Weights of a small class-conditioned image diffusion model: activation gelu, patch size [2, 2].
Rows from block 5 of a small class-conditioned image diffusion model, named by matrix and row number. Rows with one number belong to one neuron. Each number is 500 + 40 x the weight over its row's rms, rounded and kept within 0 to 999. All counts start at 0. Numbers have three digits each.
After each neuron's rows are labels from the 100 images, of 14976 (inputs lightly noised), where the neuron reaches its highest value: "lies over" is the class under the peak; "top examples" is what is common among them. Only what is clearly more common there than usual is listed. The data: simulated grey scan slices of phantoms with and without marks.
# fc1: MLP up (model.blocks.5.mlp.fc1.weight, 768x192), inputs 0-95
# fc2: MLP down (model.blocks.5.mlp.fc2.weight, 192x768, transposed), outputs 0-95

fc1.293:477540480530536480552501462491555493533524515494550429534480500511514554458454456473474469526516412472368469516537446481520437559560527478448475524533541495405484499422494488518511443508472471456409524496508520415555567508435420517500549486453475524511478493527501456542492568608541469484
fc2.293:448466540487490547570486507530454496514481518456504467481477549470425513455470433456420532486497529544551490495485572487506503448507497506509490538517451566424477449470581427573518529473574521553506512505484466503516501531525485475511506537564490453498420562482505473526532499556493488472
lies over: mark; lung or cavity
top examples: dark spot

fc1.368:495484504505555445451529477543494520530501566501454500502519567540545477522535509465484565455497575535537506526521512489511532520574443495535537556505494561500517557427490531488490435469459540459514472495490455492418510573498542512462507491480521543475548459540454400443542459494528511509
fc2.368:550582529517476582571463554522521486507498501558515484523468481504529516461531529477543522425560509477494524506449525510530452433466459409491510464525449453522431534548488525527456472486559457559408572514429474513550528468496458502502525525527486505439475406457509503474549488487489515525
lies over: mark; organ
top examples: head; side: right half; bright spot

fc1.724:527450486499461475443442508496461488451506511506564421484442474579500532546602497495514501467513523470447505574479466526545539467521538519498525536520551494512473524426434437453470581504456497518495453494534499519414565444507542489563572474550509482502551486477481492537452516477520463486
fc2.724:538517435543566525449491417453496508558531486447478485510495502501559509485472488526469459465473504401522516520531516566425502524532444445525582520492447479443507500463562574503541485469547538539495491451429531450522556508494469450429446478501476544489454429468440400469515509525482484512
lies over: mark; bone
top examples: belly

fc1.405:480454569493496410464478490480507551480449483413485474439520509547459481554538478528543453588580534500563577453557436494479494480526472488454473523558461406436554451496453546499488544486531531469470478492495513496528434471523503534462546456471524501469466496434474458528519551487528480531
fc2.405:529523440522473520553514480494503440505550481443409547505441513521484522496513448492426520402520491506469503552437496399498518511435440529543505489492585569548544542514557451541484484484475535479517562491521511379509532497462462515556435531512473489440436535584542492523498510527416550435
lies over: air
top examples: low contrast

fc1.348:522463490484565431534572507538473489496555465515534594536543448455494598537476455490520574508459457500475448520460461527508523505549506507433456491507510538470557495483550540450507472528474471565524564460506547482497447505554445527475461477488542484539436555534493484491487481529515482431
fc2.348:535457496507470551492515474505431447460438538534488479485492484460566484507480495522527552471561456514452527486489514443513491534523505534502414480460535529446540504495453478478579515485487486491469582487502458507496506508497532554499479511458542540440531538452565492523480480578518510547
lies over: lung or cavity
top examples: chest

fc1.403:430495492515442503493529475504428499486518441561532491501525504456499496526535514552545510452448422524557524443477554487499527530537480466547579477493517505442546474560482497495416544547548437541462518527527573515420436527510568529589495487539568467552577482520493483469488521546495546501
fc2.403:562453520510500465490453488479426452531546429413508476519509484556452473496505472506522551550465554497472507473465433520503467527559515501533466531514500603529458500550506524485435505508520561527494518559478457498494583504511416477542539524476534502497557528462486509515466476447538447456
lies over: bone
top examples: chest

fc1.174:467415571552539482562508543490507482505493483507487499502508446566495543457540422495428464499465486511503511557492554499506507428566536425443507539536490491400514489446492570511510576492502547477514491522412579489436456569448465537576471470500543453508587458516453495505429532576496509462
fc2.174:457513455580547505451545562494489518562505488471518530555503497469484453470490506500460499497495540414546562516441445494477423542505512501512469514457516483581431544538511492427535508513443588444504471469482454525488552521530557489440567505431482505463525530408494481554554464484532532582
lies over: organ
top examples: chest

fc1.442:469570514516468463490485492564447487552508558536465440542485467517525534510482504439517473582494493538520481479483556497532456517424508452447448464514431567488469528453437525485555501509586411403604556506484528506429505554543467493532483430449498481487499479483455519547467509518483490432
fc2.442:446476523486506564488508501526525490531463509466534524480517537515443454444506455503405466509588535469467517588508539500502508521463467546475515465505506524449533504458528564432476482527523501511483519469491479539514520531512530540527558567511429513456417514540511490546525465552494404495
lies over: mark
top examples: dark spot; side: left half

fc1.361:503469533504433463483544496542479524442489536470464502481489459453507494528546521464557485465473528473487469461536418602518490469498549487521520529495475576567475575458490527537511536531533542421473554504444466520540522510480360454489546462461466448551499447441436422506517499468464447481
fc2.361:411499503530549526465533518482477497493480557548516469459470584524436541510484452469455500518482480553478470491484549472466425435526465501489545433538469526486503490452473543435472530455527515487507484526445448534542511506501547547513506500575453487540525558472543498459468483527449526555
lies over: air
top examples: low contrast; limb

fc1.298:489576544520451478533485477519495513417482563466503454523480555494490580484448495500491457526435445528500526445485517473501477531490570498470411514516472518510506492504537444526400497479491455468472508509492536469521518503444449492525595453485503518513592535539503509491478451447523465454
fc2.298:543481488418506423478509532478569533504511445476502524539495491545525580485508482595466497440462570475477543511535535477493508444441497528477514478465493563495497536477550499503554467540473509504484482455536509494517463467441588453506508499431517495525519464518496558453534530493430535421
lies over: soft tissue; bone
top examples: head

fc1.163:572472482455539527523491515440485519484513485454477514473511513531505455492509550504461528526496526496475465529506535545476563483527530524518462520471496548402485555455507541465519459494453443483479535554603535500530482562553527519511498505512500549573540500506512463523553542547492473462
fc2.163:468506546539520481513508471508539528434514533513500461507488510431497427490506509459546463525462415513481490515494427606560481483493535489565502509545477468491477431540463484487564526549499519486504555508504445562597408533450449514536482509473535477405474450507475545465453596505535458500
lies over: bone
top examples: head

fc1.220:464482470560525546470517476504484473534505456545509482473467555532423547499493461435527509531517508448484511519519520446495504533515486469424501500459525505469518470610508526498486435499501462431537400529524556495440506500541555486442558578554485547520484492457483448500452427531521538485
fc2.220:506459554467467501549554479517558565582500540511507447519532451486487508479546453554504509492491443459480486532538446502476502502469477496514475477443558594534444564446567520528420518498521458516550508476525541479641451535469535514494540475567538514450454509529465584434494532452527478440
lies over: lung or cavity; bone
top examples: chest; low contrast

fc1.690:570486539553469538472501535506376522449511574431482455496474480457525536512549479553533483491496443433424446627515472541469506438546549477522461485470525527528522487435505581437513475548498468437463479483499514457510480473536514427478524459494457423503506491516532467496506458441483501476
fc2.690:560497493471426464440493490541501530493526421466515522453636498556510525493569454475499442503512598493478501430486477494456443487504479493518502526530516513432536446621554532523461510528550476482495549451523536462500442473496487572548550450526527506597488505463546472467539514485452467480
lies over: soft tissue
top examples: chest

fc1.25:490473458512555461499592600525462469546495509527491469563479450513518498533541499605444596471567515515523480499551560494554552432542479493482502571526482523506511552462541551552517520511516559534469474529514539530497522455515527579529443466445560407520540454460530456424488506500468476479
fc2.25:438460537433516576518532460498529431521467528530521470592512517506447495445483551496555524476440526505593582509544561397596443488483493492509458442466516535528541480464514505434487506447442448514489578461519476537545577510510528432516483611469496541465486454542473485483483455513546403527
lies over: soft tissue
top examples: chest; low contrast

fc1.401:544506561500535508462495445468493511581465513539532574457486535451484562578597474477481461511522499466444468531526463435523506393466467471465514499499551460507439504495495538547504420480527490424487532479469556493536466491422427472544502439438485521528520462401562515467487553481466478509
fc2.401:553511477495486489539532562505491502607449494444588547493518595453555484530543592520477515494557548554501524531525488556521549515473584535477511515511492513545460528496484519457439496474453613528554457454522453474456519457542567461486460516401537468474474504566528483554485494539521502509
lies over: soft tissue
top examples: chest

fc1.675:555564496432532487485520542498474537485550491498485514514535473505527563459557474426431484514503447535433510539491575551491433456512532497552599532504533549526510550463480489551496454488550478484500536448481515520350507501475563465570564500493519508516475460494485491518472484571428492497
fc2.675:543517504533526548495470500534534486409524475422475546470559566483518532449472561460448520565558400451487509493579572474510480522518488538496531442561511461451591503485496502503519544523528492532519437512623551429355480456517549501532473476492454542575516530475487409465568486518482530535
lies over: organ
top examples: head

fc1.89:510496464520457533476521403469501497567438555523566454472493568519508498543531443533512457469508410556512474477544445484515457553529503545503523523552530555456475540447492535490485504508516493534578524475512519443464507483518493498450518516524522568569525478553470505562526405529453448533
fc2.89:476473568453506492537536498475549505521526510510509449515473496494421468481511510462471410551459536483507505531467505428545491508475485529497452408498545519531559505444478536475599542530481463431501500484447518558497503490461442498501528508524477495481569430589391568520431544385486396493
lies over: bone
top examples: limb

fc1.414:455401542537500568546527392451489491483466506453514508469493479507450542498517545538518447497528453544478495514484555432572576552546483517549486459526489440444566500522473556480471594541538474563502472515578479431501494492479554544509534460487458456552581523493484471448557447477492566526
fc2.414:514510406527511519489535480549503551574488516503480588546523460461515393517454482493504511508498521386477554422483573542476450529525500505509490539534475478483504467542502450445549484451539471495519468464540518566493473484547469505462553517570446555539587508497458474512488534526478540514
lies over: soft tissue
top examples: chest; low contrast

fc1.535:506501529549496553503461413497523530488445495434540474456494514533497470504508510459432515504520434481461487491513486517573506469589475541521519541523564482463508505471534464471467557494551486477496550493461532484431509507476460452479535500488499496498494482540529427496550474507536529503
fc2.535:457494469515581439456550473467529482598515573462503499508508503512429407509510500539584467517528501506615542467484552439487429542445485551528400458501498476518489508536549521500521517491485575463541542471504531584472528531522502498511455522512532533466537420538456549489424506434455453473
lies over: soft tissue; bone
top examples: head

fc1.676:487511481541505468509529521442496503484390457593450520544407559514509577470442435478512437437579499467574537491548499574457525487427556455455500485470510500497565520480507500467434511475520460428525485476422543525437476491499523493564468436485435540554487486480511519557499540537545500516
fc2.676:525504490484531512496482448459513469473546536508415449498505452507435484490568497500529543543479453498437463540475471517579511501503485502600509534518520507480460551477519520555515508516490517492487585437542454519545526511446370530464485529467542486433420467515525533480505471607459435478
lies over: mark
top examples: dark spot

fc1.306:513508562484501486517543507537554517568506495577498563425504471481508548562537520484536499455511459542493452442537470463502571476513442549481509524450553465578476618519541504428452527457471500416430506450505496444468507535487596491502498444484459502522522518504471474444521539502493540460
fc2.306:529524582498550515462555550526489519493449561470515481514506562546549550519478502472533482460585545617558523464475495464499492463486512542494452476515442527531447511500423487474467464469428515494411492451451444442595479503538515462496438477442484491437483483535509488455428448433479456453
lies over: bone
top examples: limb

fc1.740:461531461442491493408466486471570446564486516545424481514523449473476550507562485468520447469574526520488469492452535498546514518545449474514492511465446526510482586536476499534521533475568492456518543457525505481454433418536519510446466432475490500526526530498532509545477452554488574511
fc2.740:467445524555496509493505459496539496494527514436583509488521464543562464462488535558393453471476569555463542526530469473514518494571488538436480518560543473493466468426511571448427449535574540524544509511452497470515490444528452526532542480544504540538410535432470427435557540513466490480
lies over: lung or cavity
top examples: chest; side: right half

fc1.117:569478502459514536471519431496516520476507539526486517567517429509473496628563504513499511482576505487494448563516411472536509538458440505518492485541515487556542476533530483442543486436494439447509524444512485546548466448480439482489500515519538518492457508504500447472573552376496495478
fc2.117:505529512551493472499497539523394483491526548530518556453535490482528480460477508451525448474443540516508547456472582533508534483524523500500482524442472563491457485504450535488482551492476486566507427514458505505529549532527545515466453479570457530444522484499463436545454482646521478560
lies over: soft tissue
top examples: belly

fc1.528:502459563541461499468515480417447414480544487479605471527510504495563470549535504518514450593492580522428518517564525501540524499536489473533451547538617479510576444490442536542533455469491422441525539532452505555535454503473529491480469453470528528474495479414533469515513494524468449526
fc2.528:521531539535539564461503522548501547539501488376518549530519513459517489427511539444460579527556504535437551486550467496454497491525455553514532486552530496420467555480533582427467478463543532566434489475544477510537595510536519553495479602521447538439506440489492432527514509485514548477
lies over: mark; organ
top examples: dark spot

fc1.719:481596513496435403563501536493468557540486532521563392447476538534484518487441467470519486530509438479578535553534444482495503523505521465540465540486491502538462489529482491492524546534485530423599514532445484515536443490468474395482515467486559502559450447504483556569484484517497485479
fc2.719:555428494445514500484565550471486469599474480491527529542527510472564441480567517468490458516476591513498494555524523489577529525478505515461466445521542532521529523460505560508496490506558495535450535479489471527479458455510510451427468517500520490466484447569464488460472497473524408438
lies over: bone
top examples: low contrast; head

fc1.531:504477512516471544484496514470507491596496458442475536571487534516523462449455560443578518484449451533505411487445478530516486456423531495530492497462440528539548475507523488545559419539442463478493524483488506452505588465502461520499496440499492506514568464408489463485504526485493413477
fc2.531:554500466513419489446530466521506536498536475443523481542508446561579557477465503546437504499544515494473553450494460436446464446464505522447516484454573470476473547572525555500495441448511502505442508449551495447528480463460504563536572478460476525541541504482513481411569495481488526514
lies over: soft tissue
top examples: belly; low contrast

fc1.735:460566469546477563530438534470441481516555459531461474490480450491580545567491565497520521574485453482491453473510518471478513501516439481491478525526532515511555478518487442560560503553486457444441588513479528501432500424560559537504517491511527490513508480543562446515525550470482591560
fc2.735:537498514569506538403472503539555482544458511444485564517507573552491507515518556408424375510558491569513545481516564494495570520490472510483447448556556479456512525459438544465493508497477533485505523508492546532469502478447466555528502496553509499493477515493424466451513511509489414530
lies over: mark
top examples: dark spot; limb

fc1.11:493515519472469540435474582510508463512463452457450438521502517444486508474498493490581570471499464534585498483481526547496483531490553451469463527513485513517500441528489500583481481554457519466517469480432462433553534554409480491467558492499550601542523464420476471492561577493507471523
fc2.11:525469530523545469483485498445543453562562491503491572470539574570529527590553421531478456542499498544449513488529522452479513467542467543451533526404564465514468495469515477482483419447554515521509516485518538475419440464514525411558426522498495438561520536549504515459518432515486467463
lies over: soft tissue
top examples: low contrast

fc1.211:545478557510528457490496501470472502457467473497524393497560509550516551490577516499492532491527528547546561522468456544456485492452473447561544488547461562505480470491504449437528521527485550472425505518525411556463421464429501467607505489512489538505478548405538485451477451461413492545
fc2.211:487515481492561503460478483484589414490505535520488465463367575478501511469445510471519498488511496547506475593446539508516491491510458471543497447573516598623501516454480484483503484502484554483514476489516472488513564528501437478436476520446485520538435461492539457422513501484518552469
lies over: bone
top examples: low contrast

fc1.475:499525486525426451524496471498492517486488459474533453470461492495526495577500477499468526472519541507603507556481550522446550564475464533544467474495549466549517543461492518573513499515545492388588559525510512490484525517522474511453495487487545477521492461522529571486515481511544477520
fc2.475:571483525478510585448450567455479495462474505516444545567453515538463411496514529484473554534550442449451474541421491461524512529563523492449533492547464468500514506540530491502473493488528537411535529477550417506413522448507521507553520465538455457434490473520514510592513482520501486524
lies over: soft tissue
top examples: belly

fc1.310:552474517461480533471462475532470493418547510549524528444485501531477437551517502500524505476468487470415516508457458546435565506550531525548464497497502516523502546509419476456525497516455437451503431548518559533448494556579538564530538431493470488471489483528459544497523498449471519510
fc2.310:531457488546492529438523489437490515500521490473506471463483480461489531523519534485551464488506489521561577454571514542506545497509514524489507463509473525478453468483526415539510553535495511509484576568455479420521517487435514498456500479511541472478446513496455525513515519390491482466
lies over: organ
top examples: head; low contrast

fc1.688:570463485523441521511505517468492499495504528450550501461548495467412407570557501470465565540469454518455541492509466527565433483507534514515475556600486452534477455450432458500551528502602431502510544520434476473548527519511536503442531493453523495504458479492490478506482428542385490500
fc2.688:527538523439504506468510497523553504561551522540467497469478509437496526475511469547590531497504523484517565507458514494598566470404439582476479464474534499519442490473587524545504466514482493536482553478474453537546518454511459461529424454502527503478514464491522563384501540495603459429
lies over: soft tissue
top examples: chest

fc1.326:517544474475538474441433553486524426564546465537465395485509474492546504527504552480556418500511586478511482527444572553519531462452525489523440493459518513570555446577443496508504488455434550539506443542568499457515429490520400481466469448457521470571536461483528498504467553506506470546
fc2.326:559476531525455513487505492468480551472561505487494552533521524544433511535517561489454546575455410549456542490552435468409476531556462526464502519496512474466436514481528471489489459566502547507506510512462495435484542537470517499523532524500458510502460510481417471513531475464471500513
lies over: lung or cavity
top examples: chest; low contrast